Weights of a small image FSQ autoencoder: encoder arch resmlp, encoder norm rmsnorm.
Rows from block 3 of the encoder of a small image FSQ autoencoder, named by matrix and row number. Rows with one number within an expert belong to one neuron, the router's apart. Each number is 128 + 24 x the weight over its row's rms, rounded and kept within 0 to 255. All counts start at 0. Numbers have three digits each.
After each expert's rows are labels from the 100 images, of 14848, where the router gives the expert most weight on average: "top examples" is what is common among them. Only what is clearly more common there than usual is listed. The data: made-up waving flags.
# router: slot weights (encoder.blocks.3.mlp.router.weight, 32x160, trained with AdamW), inputs 80-159
# up: expert up (encoder.blocks.3.mlp.up, 16x320x160), inputs 80-159
# down: expert down (encoder.blocks.3.mlp.down, 16x160x320, transposed), outputs 80-159

# expert 13
router.26:086106139092084141136137109134143145135129138114087108129096122121115136138142159135152129161081074128112117155137071125111106078182143122138144142122068144144175145131146134162132121145101135128115121115117085116125125137124114136125109117
router.27:109102111096117127128135145114145181151158121203146120151101090149097101114109109122093085116146166130111126114138106134108126131151163124167092101108130160139124129133128124161171153120122137142132125176133093104108112173114126075141145130
up.18:118105160155113123149104117165168141170074094124115152139134128127141121155127150165154134089155122105148153108087153117128111175171100106123134077103144155090132084101124105163116102131156164135094150109113117141095136118103083121125085198
down.18:136117165142134139196133149155116140108157116123137087128115106155167138113089127128147131103097148150151167112109133128136092141136134163121103105141082132166166106106126143144101161105104106105126106109162120153106073111112118150166160180
up.19:133130148096102123051084117109130145118088141160119103153151142147130131147157164130149148147116091110147155168135099132096168121109161126121088160075146137097124118096121119183135118117131148163136112182121116137155139139133127107168130194
down.19:121130098135153110128102144127116156138097140134126133168126123111119126130126123114121145112123145121161110156171111140150113115130096120180141101118121157104166135089096097125149120120176151125076140094152149107085151129090128111152095182
up.20:109129113101107125130138136136149144098155138132092151107145138137109110148110127105178096123038109156115124134108109097136110133171130146096096138115146157115169109155121124121157109114108121065114180127099132133154133142176160111144139128
down.20:189127128093119170145110146146137137120122133158121158128139127137128169118128079141158143144088112168144108142094117141159099151116140172126141160110117151144126144108124136079142099151143084141133177125123124186141160143101177148106173131
up.21:128137135120100121144091116135147130168158088146160154124124149129133098149132120181156126118108153130135141154142162143153127109165123136144155133140089140140110117136114166148119117119159118138153150156176123078127101109123114134129115128
down.21:140124115107157141180166119148096117160107149137134171169112119148090131174116161129153138103118110105124108166099127168169095129118137149100107110148132119112135160135108118147142131144126117104130165179130095112119161111143131083118105143
up.22:144117104097101122109138156147148138104104171154107173157104120129129086150116109163086145096121106134087116169120127169141093170138158126125149133108132118191077155096101148117161132130163106113136120136163143138132119099070082107120129143
down.22:122143091125120131145156117133137123125087111173152125134169150126166171174101172129188136123149135123122146151107085199109082110138131089151116102122141170114149132092143120099135136149139141175086143116108114109097151141109134098128114150
up.23:102134128124123143147128076125174129161130151125125146147129156092136099137159120204125120106115114109114075122124135156172153113091125086114112135123135142114125151122156137133149101144101147158109156109095089125116137139139147101158102136
down.23:145132125182146125115122160074117136113115082132152119139150143101126122133100159122147104125129125088139094117100153126162126078130117135131147151141150166085138101143141103100139129166142101129141087135132122132135164149128153108110101162
up.24:110100109131104159130143169151139101156091136184126122151151118147127134118141130143083158106102126099117162115133126136172145111165147127178116120110133133119149115140126177144134091140175145139141131144128143100133129099133115156155154146
down.24:128149121108198101141126126130107124105137179124119119171113144145155118143097163157114123104105119176170115161144121156149098121140132127161097132126098143101138119122126154201176114112144161132093159165118093120096077136121129108128122094
up.25:102128092123107119110120118144130091153133138155113091151125095122143127140119130128136157114123117157113106127142142122118154156145151120125120128086169136128103156114168165186127102140137089115130148115153109145067175117107111118136149155
down.25:145108105118140134122097153143104124136079141114114122157146156157162144141167137141130079124168076111131111164184114123119113132161162159119138104147142121137182137121110147139146103098159127105120147141185108116136133147108156117117127159
top examples: white

# expert 2
router.4:141147103144082151087143159137147119095110091133124150143146111083164152163091138117108137090109132112101161148139153152137097092144141087129100132143129083131119101119111112125114119133125138136138112105143112137084082187114120099150116185
router.5:090104119109069172099125114088134101150144094093142118165138161123109118096122118144137155140144129110139118156138138156143135131188122143139138139104129142138120115094095135113159134144146105089106132115136093109107112181116080110117159084
up.18:115114137141094139104135144137157141161131156167128154135169179133124142131098109143111164120117134104147151111149129154197138131121133126131093103130161136137093122121118150107098106152164106129147147151136100134144159105111119119181115133
down.18:108126096089140134190128118154181123180128150134118137170127122147167140132122152142111152107103141124134162131095102145112132123160103175138136107112143144128172147111138137159154117121166104111144168107141168119124122158121130152117115119
up.19:105113141106110111163148118121117144146113143102083135149106157107134147151141096161098132108134124095103123157146105116111108139142173121130095122136101137114155119158136129106083124112111116166114193114113114125097129128140118103133089141
down.19:110118144099132135108121127082132118087100130121141142114120135112131140154111158158143123113120153142156124162095074125157154127150102100110126112131124138113184155097122142141166149122142158073131106144125155071098114143140113133159122125
up.20:117150123092092162118108101168168105151159145132103112098073142147122102145085125179104185128101134107147140164104131166135139136127131144108151093098115098105132144141109119125162142135091142124127109153101115110140112145084125135189090150
down.20:082156136113141145142123141195121137098145132158117166184106150164171126173136120168115135094108132160136156136133078147172101106126117132118125127137136175099128111084125121132119108126147142117125143123117116125133109090093109121123105144
up.21:125090108099090108131118128161140153145144148178113186142113132143145116143116167124140126106129115118134158165114132111168120103179113129136147118145142128129127140136098143186152104107155142129145154087155139100104156103129131135156099160
down.21:156166145100160108108155102149143118108093110086159174142146084128117136135131104123145120141098138147156121122115118158137171110129127135141106143114134094138191140137140153141142142120124154123120096107091111130103152116125131122116159140
up.22:128123141100109135100135119144135134117123136126115114146119139150134152078111144149119104080143097096119136131138083160146099138162114149131124128107148090118119164130112149153140084115150157147112145117135122072145144073107139109148108168
down.22:141157173127077153107124105167142185144174187152123153151148160102136116117103141135118138076100096125128128107115157142115091149127115187112128119138125182116159146120167138130133148127119115148155139115135109150075143143111142106137121139
up.23:138197151112124100112134103141115130127109160145111136149136192120108121104115142132122114077146087125135166132127124133137126093132127156102122108089159086133165127108188138133128128134129140121099108123103064143124125097148111132143124145
down.23:133098140098147140127160111182160145155150155165110139151138145126192148152105114136154176139093147098113109162144158143165105151129135124137126152114109122140131119155145151119145132156198149106114189133138134135136056125139123115179138157
up.24:102096105092149121139156104143137148131128152155135184150136151135106122132093135092143111141106114114119131172126124112118125123134142089127109152166107117110126147115117124165088160123164148183120158124130116136126167121108122120105145116
down.24:136133138138099122138152117118150104141156157083145101143160155170165151111130081110141147144093110153131116130130072162145139110142139132104108155150119156166178142169148151154152131109144121126147127090130125151174102134171123115112147142
up.25:110138097179153159115092129109151151130119105177067143124172102127171113122141125105112170079081116166104129096111129083148136102126149108134136117143131133106128101158105094164092137120125160114156148105148098130143132120148115122131079146
down.25:143132129117141156141105144157128143146163084111139161113083130121173068138106136115110144115098147130092114141083126176101089140121134145110092091177135114129160136108110151131122092083145155161151123127109105101080093121139145129121138167
top examples: pink

# expert 8
router.16:087141134168115141138112165089121160069117138104159115133146121069128123103117150125144121106152159132057120173149140121123154129120114167126121144129111095128165114129158120094117114103135103153084111108145123149144114146153094125148127110
router.17:105093153114105150098116148103140147126135133146137119119086112126122133140116175097116166091139117089105143147164083150087159162122117129149144159144106124151153100130125118180176176131145095122120148148110146123138081141122168164121106118
up.18:139097144094138100110101132164172105108143143145118144146110137138132094121116120115156125068107140112118179141111120152168131154175119114178109090146085128113146172106100132143118112114134117098098145124128108110136153134156129104158112136
down.18:120143126151152168146112157096144147138155140121079124172084134141088118110141150142133104134111114121138184158192115160107112096142098113149142140134149103155172142083123147116116147145109113159125156156122115103159137095144150115138119154
up.19:142115134089105111150150177135170075109131103098141142130133105104124133097148162155127077134136126100114173151105131145173097115104145084135122128132104098154126119123164106133112118157138104119185120119129108119131101145152148149160138135
down.19:127121092130114114143091153169138150111106148150130156177146154091133123146131117167148133118110114075118119128152107144118129108198112120111142151158123120088186191084160130125183107144141155122108167138116131115131128110138140145157092148
up.20:107108138119111125143126140116149157148101121125162144194128115160124144168147161132160125118102089082083123191131154135119121124159129095107130136124082124148141119125119143127136110160125152126109135128139109110110145105099135101117112155
down.20:155133140146134110146125144088131115104111141109148117148119095091173118112139131152162090140163127113124148178113127135101143175168143102085105102119119106171172140111081165120142119178137146112153129117102115112142129120158087123166138174
up.21:127160155107148079116082097100144092154123149150153114139127160110108093144115138093119077114151125123095146170135102132134118146114119120173089125172142077095124147146111143160144090124109142105099106149117104090099136159130138093141103124
down.21:131159100145135138155112114162133155165124115150150152150136131092092148139134149117147118057139119098135146123160121159122100124131093109088121120135148139159198142115075124135123083146127119101114154141147141141115128105142191076136104124
up.22:109140130106110137137112176128147157134161166160115194145150135147103114145142190106144154139099137087104108154125140112154102130102116099124105146098127132096114145136143131141136115166129130096124174159152151095091144114128102144128164135
down.22:116134118082134119154119139099097105132179129120151166108131128149161119152175115137155129122116089148143084155132099145132109141115107137133110098162101127164155168097113144118153101099147144116164124087127152088122106175148142116124159120
up.23:151131116113152120099098116125142090165107150141158162192147159154100092140139147149133112105064072142120119129088114108163123128153132144127090133133125141105120119127089100173142074143181145172148173115087071122117075107118122126133159170
down.23:103154128141116121119106167090085131120175158171140124092108138157158104145131095118174145128169156109111151124142121156159187143131157207100143087134130131131158121109118156113143136091119122112164132181106180130130163097116146151149121093
up.24:143066131097121157138140134164118130138143142152100133164141130153152125083115166187159125102131129122125134124097142120112134142144127130114107122118146161081113132136151150165137092132140151153170137136122116127077117100166106098131193123
down.24:132157088133113134101125157143155126109142133146117175156078124155120141139111112144144123120099077110144145141080114142189143144146121111106120119140126143073156141052094106118137139138124120124125158122085112141111147112129157111125118147
up.25:156153136149145138126108141125115098125143140142128150131118109131115137123135131161134128093038125123160133175137155086159122117119125129118142129093122123182136112093174127128128123136162163123099136163158119150123108114153110110136134169
down.25:114124124108144142176169141121127060113137108150157121089136110161156138166132138132147128113120111152180085105137145079142146139125130081071129150161098132128142124109129121141115167129131157120133137094127126168075137122140148103127089141
top examples: brown

# expert 5
router.10:108149147117114119109139188159106133120154110150117104150107139122119147131124100135126132147112145134110133150089139164142129119116163150131157184130112123133163146114125158102146120115131103106156146138132083117096084127095119171129083098
router.11:140105133124101167137144134132125186101146106130126126078131127157144099137069113142127117128155151118057122119090135136095140117142119200117111173121156109143135129118138109172166120144107138154076127125111115156122113169117138119134112149
up.0:123142128156131127098139120143153141175137170138124117128134133153149100133148140163107145126189123127120154126124083120118144095157123137125134149132076102155120152125093120164089123129171176144166179138142074098183114097131153156173137138
down.0:130143129116163160156133174109084114146128138135121143174116129144135101114086122135138126130070103150128147119100117152140122117153139153113160134119181173127115221130122105145136095129124120140122171117140121134108114152141097165101168104
up.1:147127107061101109119147100114161115131090148135150132147101100156073133146102157138107117131110133080081157153099106102169110114138110084104065110136123127109139180112133152127146131115137115117108098123165123144143121085113141132146117160
down.1:111122166084127118137113116134134127134137116148132167163119162137102131139118152140135132147148138135131124201100132132140136152117111133143127126126101146096181126101149087141126148136149165114128144113117158097104108119139106155158112131
up.2:158108130126128087138124143108114149132117151112150138119120196192084083171122104127126153126152122128129142156121135154154083150136110133112071121158116159117152137173104138129126118089109133118125156128139133153117116090137141144135110134
down.2:126104146051131104126110148114139135091103134143120147137103118132125111156152139132134123110140112090089153135153077105121108162147121118131120129147136132110167145143157131141201147148159146084114119159111191106167124125107190103132101067
up.3:134141070109083101125099156137165145126117131178122166189136118154116107149114115154131142091109102129160133174127147121144100132166157115130092122162109123130119165113123141154154090119137165148139151111135108086125103125146106107127136136
down.3:127124122120150109148098124177171150113115182142123156151092126108128142138092187122139136106130115158153137130113130131121146125118132092083136124115132100047137111136069152193105141133141126128119103122084097096147087141111135174130100184
up.4:132125114109135132096094188120134109137107158172153139126106165130134100144112122133134126116116115128122141154100097189103127134153132130167119147148098148135062182055123128140124116144121123154106130134123105095153133116140111104161093151
down.4:133121111122099117181127101164153126079137147137086158121137102151131136158125127124114139133124112134121162173163162104133104133175104104135101131149104144137166090093150156146149106121107159093101166146103111110124097128155124108189151126
up.5:142142129149108124148127163127113153104113110177154140160107119104116123140123158181126164100101074118098115119120147097150104114154128151117135134077091147087154163131084123148160098139169144117146151128133144069134106117149168123156122104
down.5:128100127166154135133170140134101144121125195158086129132130150140145165143088146090143160118127147096139152153095111156140101170121079124126139140157121117157108156117141159130145091113132156132125129109110101104143106137117114135152118146
up.6:128167126158134105114139129135122121162110133162122121148119172089140144107142110143153136156121088109124162118114183162137113096136113163112086168115094180156151115100093123109162115132134105091134159147127140102135168130094164128116149155
down.6:144112114111088115097121123133157103137146116154142210173104145170129085173108175144122125144111153094124152145104126151191093125161141144125129145145119118109160143098159107174147127098145115120118166114101094078088134128161113093131119155
up.7:110127086078111125110129138097128142146132161150125148156147118139139093108113147156096142095136072094114137181145149114145102161166138138136103127135120126098114162110108112143138098141141124137118157134124082095136128121127154125165096170
down.7:115148123120097132155112150098122107101135159108098149132114105119124108099135156137106114092107116132085131137161106133108135141111105104133127123133121190112150158117134112137169122108132097121128101089153112142133157141140154127160155109
top examples: black

# expert 3
router.6:134106098091138098184110111125102127141174142146090135129181158117160146147120136097142122147109145118130146099149091142129108106176117148142155106152125162139121103147126129113165116139129141125131095116121115158144139108132089115106098088
router.7:117142144139118129130100146110095121122189172120121143107139150086147128123124124127157109168095112124152167129146132119145145129119162104062122144103174116138102104140153133084176130106163144114123155143131130168114096160159083141135110141
up.25:159159133132139127151058130149128124131142170136110138136124099112145104158137125110102115122079133126083159151146151161131154110123130121109145129166125112105101141171112126102157124168131202127182128107111101099081100093156153133132126136
down.25:078123150143161134164165157152142152151146166154127102174106118133116123159150121096105160071116156128127142165149136145113078142103077158144086138095093134118133143113125121129128115107105149104092129129141115070128079127125112085134160089
up.26:146119131092126147119130120124176141167118145119135098145122104137143121170131142095155093114140094144125137155147126111106154131110117122198134145201153161093137126194103097164123105166118135139103097118166116151109105118131132164122086137
down.26:100129126138110086140119124129148142135142163150113089167116141113112135150141120125117137090135100089119143160158108110125093156120094135159078137104114184098129140132121109121075127092109157096087124138147121063123104153129136054115117108
up.27:084092112137147116150125156119153172111122120118134065116116109116135147127137128134130157166129126140078134125129161111162158168134155126129145100099126147121156141102160149131177109120140141129109144103145143086094100129132082151119119130
down.27:099142097106144115125108136151119149120155163169117125185103125115121137129123134113121152093140133096097126170167121133126075136124108143159093141121138155114151141099142141116128120099092136101097124149121142081114103142102099099118180117
up.28:109130107157137114182134163137156113071132097135172165150142140122079135126112109145183144131154142116132133134158154070111100113133086082133090120149145111121147110147133155140150094146146099130102148128130105125151152152146206165155103140
down.28:105153137119111178145114155131098156137186178165138139151098140128105115110126129123086149140138116116107170147139117111128075135128072174122109092114145154111126154113109136090141110104134128095096135124160110069118109142096120065135127087
up.29:109122148156165147156108156118150164094111124158065110138109111106112115141150144143136125155122136089123125107132117133157099096142071077121104150134137119175140102094151171129144134148143072157110092104099097135136119163119111146166132092
down.29:115128104125137135186111115073113130122149078119142104107149116124159131112159128166121176090147109111133110136126143101122147149100131123150167126096121104090134155146120135150138116093136127131098141167123082141130141085102142119119151141
up.30:091133110144141105149159153074110103116138174117144122152152105142143163162110141128119118128150147114145131111098169126162100152127156148109161135149123159123086153113094150149131104174171130182123115122124143119136108128144118098098076190
down.30:069130174101110092157127135090174118124146122138116078138116158135134117103156120128119140089142116135064131150156148109136073167131078110138116131113133109142166125131117118161117126107100136102137115147128138098117081157105121076134176122
up.31:143139124094094144137124135095164162167123176114117107098148131140138157113129144148135125144121090164145136094142096101111145144127187084151135086129140092112144115114161132124134144147091152116118152137111146131129091137148150070147156134
down.31:120130127149112146163160134108104123163124153158124094145096150143118133116132138096117145110121111113106152178140119147127084153129074172150079129130153145097141132115121115116139131099146126119080114102140125088107125164095138101148109122
up.32:140172151140122081127128140139144163140147168181122147124137141143125126143117109143154127151147126144117129134157125129138084113134152110142121141130100095129115140115150160101138128134085131133150138177175098111091142117089158148123122095
down.32:088130111143106127156138153142142150183163168165158095150096147134111144093129172117115168107140144112100127191167121122135085153109084150147083100077125142133141124081110130128131122102124135109088116107151139078138092135110125094133153124
top examples: black; white

# expert 9
router.18:088122149094100127147108092116125185151111146123117117136111059159128160062126136111144145121128075123178154117138147107114098133146114123151144148177133161178145117155110144116155119105143159083127125123133146127140116162118096100133169167
router.19:061126133088112137113115137134107142118112133139090128134144180138078126095194119138144094142146080111127127092096112110176089131132119139135149163158132104109085154180122148152130122138111166094142168140140102089140132142142150106158126136
up.0:149126114122183111144143143094132131131105069113137091166141101078105099186155131117096136092099104110153144130156145120092137155118118131173144109100117123100099123100125109136088124127110128131092157096143122126146135129157130166112157152
down.0:091126104091123119105128109140122131168155129106102138182129134117125117155088096157143141155114180117130119175096157150125126126114154123127215151146154156181138123111162136151125142108115151097127135126140156126108097119106118110085147094
up.1:091135107137126105145114125090154127164103144140156109115119118098129137094105147081158156125120117106102124154158116149130118155149119115105161125188109114161136146119163115084127089098128136103106111123146149136144137127137104177119134131
down.1:152157165129115128147173178120109087139151127150116123158119146170109104155102123141125161137134159116152128110134137147153093098084147147141140111126169121111135126140117164112181165130128153101165126125141129123075148130146131126128097134
up.2:123128149135115130166150134131175144138133115096136162173112140106117105123136137177176109155101088121140106159080165156138137123142133136176132121120120166157122095111136097171123143147138099163120085123130115131151144119118119090085183123
down.2:086126123117157137116124127128135176181137104128138106104139119145123096104121150119168137172146143127123116130157131173120153165134129139108128152096105111110127115127101141183124151084137106128153158129140091136084109148113125118131134132
up.3:133146138118129147095117127159136116096099152079157122099089144119147139137096175147130170118126098121093129147153119105138131110083120127117135086113156101147125118084154111119135142086093142160120115150163142127107082073133138102132114149
down.3:139152122156100174137138155133141106153182157168115139160125120121119126147128137114101163128124143130169146127148138159174108081081129170126144106149157148094141109120148145125169117143133127120181116123137153179063154118105104140133099126
up.4:116108176141156153103113150153112142140133149131142109144128130156101141140130173147130154168118111121098121161122086176090112144178116130122126128137135124139095155095142147075108132135133105135129082123117172142154074096157105168137140148
down.4:185148161154114117135120144139109126139128136136119106097126113118173153113174115119075142109122154175099145132153146142148149117101105146113109101102170177147120138135091120095128138176121133130169133129126122107117152144122155101114146162
up.5:146123125140143097146092089085121107162178118149118089130163156171128112094145153128155115100170126141113124099108140116149138126151100123114129145122114142150072119137138130120127133118150110108104161093130139141141151160188110126139124139
down.5:104151157146089122176143124136104089103132152142101086145123110139132134134071165097129145159146168116154122128201126156135137133100143121081129138162174141121157105155172167144122126131099155121170148087148142103113117117129125120108119149
up.6:127118189104133145122116086151128173100115107101151120139154135090173122114121175146119156140127133120151112133133078123154117117130162105109122127127141158113152124131097146142112147137146096150135130100136127109168128087181119132096157128
down.6:168145130181116095122073126157147148112110138115149179173137118112131165110114145123149087107098168141129119099123143144109138114156141169088172085113147143139119116137128134149101122164144159173138120100110145108131177120116128101116099172
up.7:078178096133086168104110164129113152123135151187094127087169083156114146083159109101082096138142119126118118125128157151122114106177126143124133149128137138148085132109144174083092120128121107178130136137085147144152131140127122142135127110
down.7:144108155166126103140174151126090123122108144123103105141160155150100112149167103120118121152098136157134177114166116107167125146059093117161117134123139126148131112134119127110122141174137153091141105143078115104125161162125162102093105149
top examples: white

# expert 4
router.8:083134138119103115127101151091113169135074085141135120148161126123117086124125142104076122138126116159097090145101127136127149106111160134191087168134119117142133093060142143126136122134156118127116106095172126098089140143101067166148153109
router.9:108150107104071124091115152100149156093160116133117131131131135113136101163091143085125089089099132133069154197113144158108155114129109134098084117123103126142146169086145102129131181102149087101083128155129099118107104157135119140158097106
up.18:119118098132124128157102108140189134093136149129162148145104114136136114107135152165116118066083115128146132196113145133121157136184130136145137160152131147119137128089109144128113112112157093125125151161103133127134112093100142097153114186
down.18:127129134127149143167115155139136123106156111161091087144121123168143091129121114154125145118124131121155175103140093147130115130129107117114153081124111134180140114088153094087124133096111104159121115137149129153090107137098152127119165121
up.19:172128168104126138087067084145145107137160144127115133116122114114115170153124116131114123105164093127104111136141169114134101135150115099118123126144131128156092132122121143146091095142147142128115115143124114185151105169138149137137125125
down.19:123150077131145154109135121155147106109133140139146086121118099180098110136113084133095123119093161109174119160130103171177148133078150108117135113119099136142149114112145151144138154134102158123142161148128095133108137118106099112149060131
up.20:131146113081122141159130094131148140127109136147130122122130131118119144096134190180111166119111165111115115174115104148142133152133106105139143146084107135166175149095118127163163121147142112149110180178107094124122113063087135095170166142
down.20:164124167120072136115070140118094140143136129134171075148103131132158101146131144146128110116071112095139136132125097131109147130131116123144103121130134139113147136115107133129128096084157146126127166151132152103150119138120150127117125114
up.21:156147096130081150141113168159112154147108160142159112174126137109152131120101166130137136143128127101107069159154114102154115143187145133149106129113105140107105133111115135128103080139103174090164131135095106120122094144107142080148138132
down.21:106131140121116090112149134149151157108140105146142134181085115129146137140102155148128098101154163125144126122094113169171115191084139120126127136122163132152149137085157128175141125092170147126105135108143134091093147107154151083130121143
up.22:140108140147117110100097141082153139097090150174172103099158148135115146126140122107136112083073182069110113108088100100133119120152145129135142112125118157084106166177124091118080084117146119150146121149141145118113118086114115145120127169
down.22:148095137131114152098112133123164184144173182155115131171128148108178148137107149122160164110155126133128142153117111170122157119145137123136169131142113142092144119094133119137156105113105152134117135168123150107159151122127099116149149129
up.23:099121107140165135120124121162123109146140130143110137160100158111127118158139157123092118115128125134148154108128141112136106109118107123113133147149135136120132120122111095133093093138134150090087153120088108069170127095167184126141089152
down.23:114105182145115082145112116135125103114123159131170101148138166138115136102132148101129120118120112120127131123161112142132127170116176115074107157103109138132102112131128174149114131128147153122136132149109119090103114143153104115143158102
up.24:156123080145147133115126123149156131167147131157150136124123141130127116139147129093148145099101098115139139150115146087165127141141126118145107134125136114135130143144179112113161077127140162152124126169128111113129092143172132115130123147
down.24:107147137158110133179119111150133134143091131090131135140118137126159118092166140154116126122123134141129101165101136139122117152124160118147115121127119125173099093110092120174112131151093073116116094158146114122149078146133108077131131181
up.25:163131086086109094121117135132113137159137091177111132104064128128088097135114163112134121147138107114171113164147121144128147120145110112146130134181128128106105155169115111114156092146176090136142135144112119145146131090142173075122141139
down.25:111133114105097109171115130141150160144117136152130153156127136092125113118140155100139097118110130130172140137122141133132069112156145096130084113131138107091169088146109147166108129120136146102109103146104128112127113131133159124122127150
top examples: black

# expert 10
router.20:098134112058184137139135115130118122125107148168151107130110130141167157150136132167118139113112129133063120130133184131094131125150142156131164144100128164133096151107110107147151123120143100141164150135135108085120113103152140093134162165
router.21:096121151132125074164105169119142139156170114131152137140071147127153110154120151141096112112091097124059146133154102117114087141143128157119095117092095143112204097106153084136107134137155149181083135091129136111134083108136115108131124102
up.25:112144060110121142132092086118149148167139095161130162133171115153122108120109147118118135109133119134098131171084154143122124129150100123116100107130123131117131137145136135113177161142141097112091134129120080105180104135145182134130143140
down.25:105147059113166132128153108134143096126168136134121117156130136130120107159078114091132136095160117090104157158111119125115123134135159132133140159168097138100134094141108154146133128067112118106131146159097133097077142131124137098147107105
up.26:119133118142128132120095129161168117149134149191124141148148169143114128148104150154095120113124092147116142154103135127143108146142103097123097110141127136115163141127144145184140057071172171126165130146097095100146084110126144103135115210
down.26:096123129100099094145088137161137068119152141153127144134143160147123110107106126137121092077111134151148169131088140150125138129171136126124139129181144111124156165080131112126127120065118118084147138132140099145137124117125122116135095100
up.27:115126090090118110111080139129165107121132140181162178177110142166128114124107106158104139089104089139122145189095116137163105128161135135157117122165118173145110158104095127157136094130130149116121130107131092117124125117116141148126140150
down.27:110109148129154112150130120110134139125168160138157131149146123202118132120151116123161104125136188121130166171147140107149124139127124113114118127070093105152126098126111157140135115105080106107117127099109155090112142125118171126137139173
up.28:146109122111135109166136097096148137136127154150121104168140133193118153180102136153100148099076098111132127145140126122109107131144097102156126111154123143141135147109097098159134170132105156113135136105127140084124146124109133101113102143
down.28:175118088148114096132146138112146092104138104167113125145108131134149133122139113085212121108123142121111111156096142155167098140151136134142143131139125165173201126103141146173133113119131106108117124142115137107088114105150130147143111115
up.29:177119125143123139130076140143143122128124184132138129143140105155117163125155121125160105114093114080108160169136121133168123156117117126102120141116117123112154161106109139125147129116117099128116166093114109099127089136162122123116116131
down.29:125105149105128150148113113161141115103111061154124117145080106167148093160134151154113133111123130151135131147122097087142128131116126142186129114190120177133168166117131121163102155117145123152111128128166148156101127134184147108166103134
up.30:128156156102120114098097110134139176108140151124166144162123115166118118125140144100115153115125104095130138137117140129177129136138179116161111111172155150149128136123099157142148128134147122139115116121156114076148079111110128128159100197
down.30:113098123122151145138134163090147134088124164132142118128131077125132071160171120094108119114094109139166153125090105137121116115096155130112117095115142156150142143139128149124118178119200130107147166152119180175115135121107144160099099090
up.31:142139138129085127122135089136138152097143141168095125143136155110103106126122134129133131074122114123126162166097135136158103175145103112143100151102113119165130133068101108146148128145132125147159186115148093106171126136101130113131068132
down.31:147148095161106107168130138119178177126130123106127134116121138096139158129154160138149131104150123090141095127146110104167133164121122107131107091067075124087122146144089112169167157130118142114125112114119123129115136111171171100144139170
up.32:107126096107074141081115145155148152162137129193116108169134163133134145149104161136138118142139116161143141166099116129129109180167139111109111157118153138123119148134113119132141123139132146132174163120131122121162120135123121128195066143
down.32:123048126105115080158159146140149122154136141140136145137138130087139080135147119085165164112131127124105111173146135144166105153121146120125115111157108157116116109096122136172132114108129097134114164124150136111116105102125120110130119153
top examples: black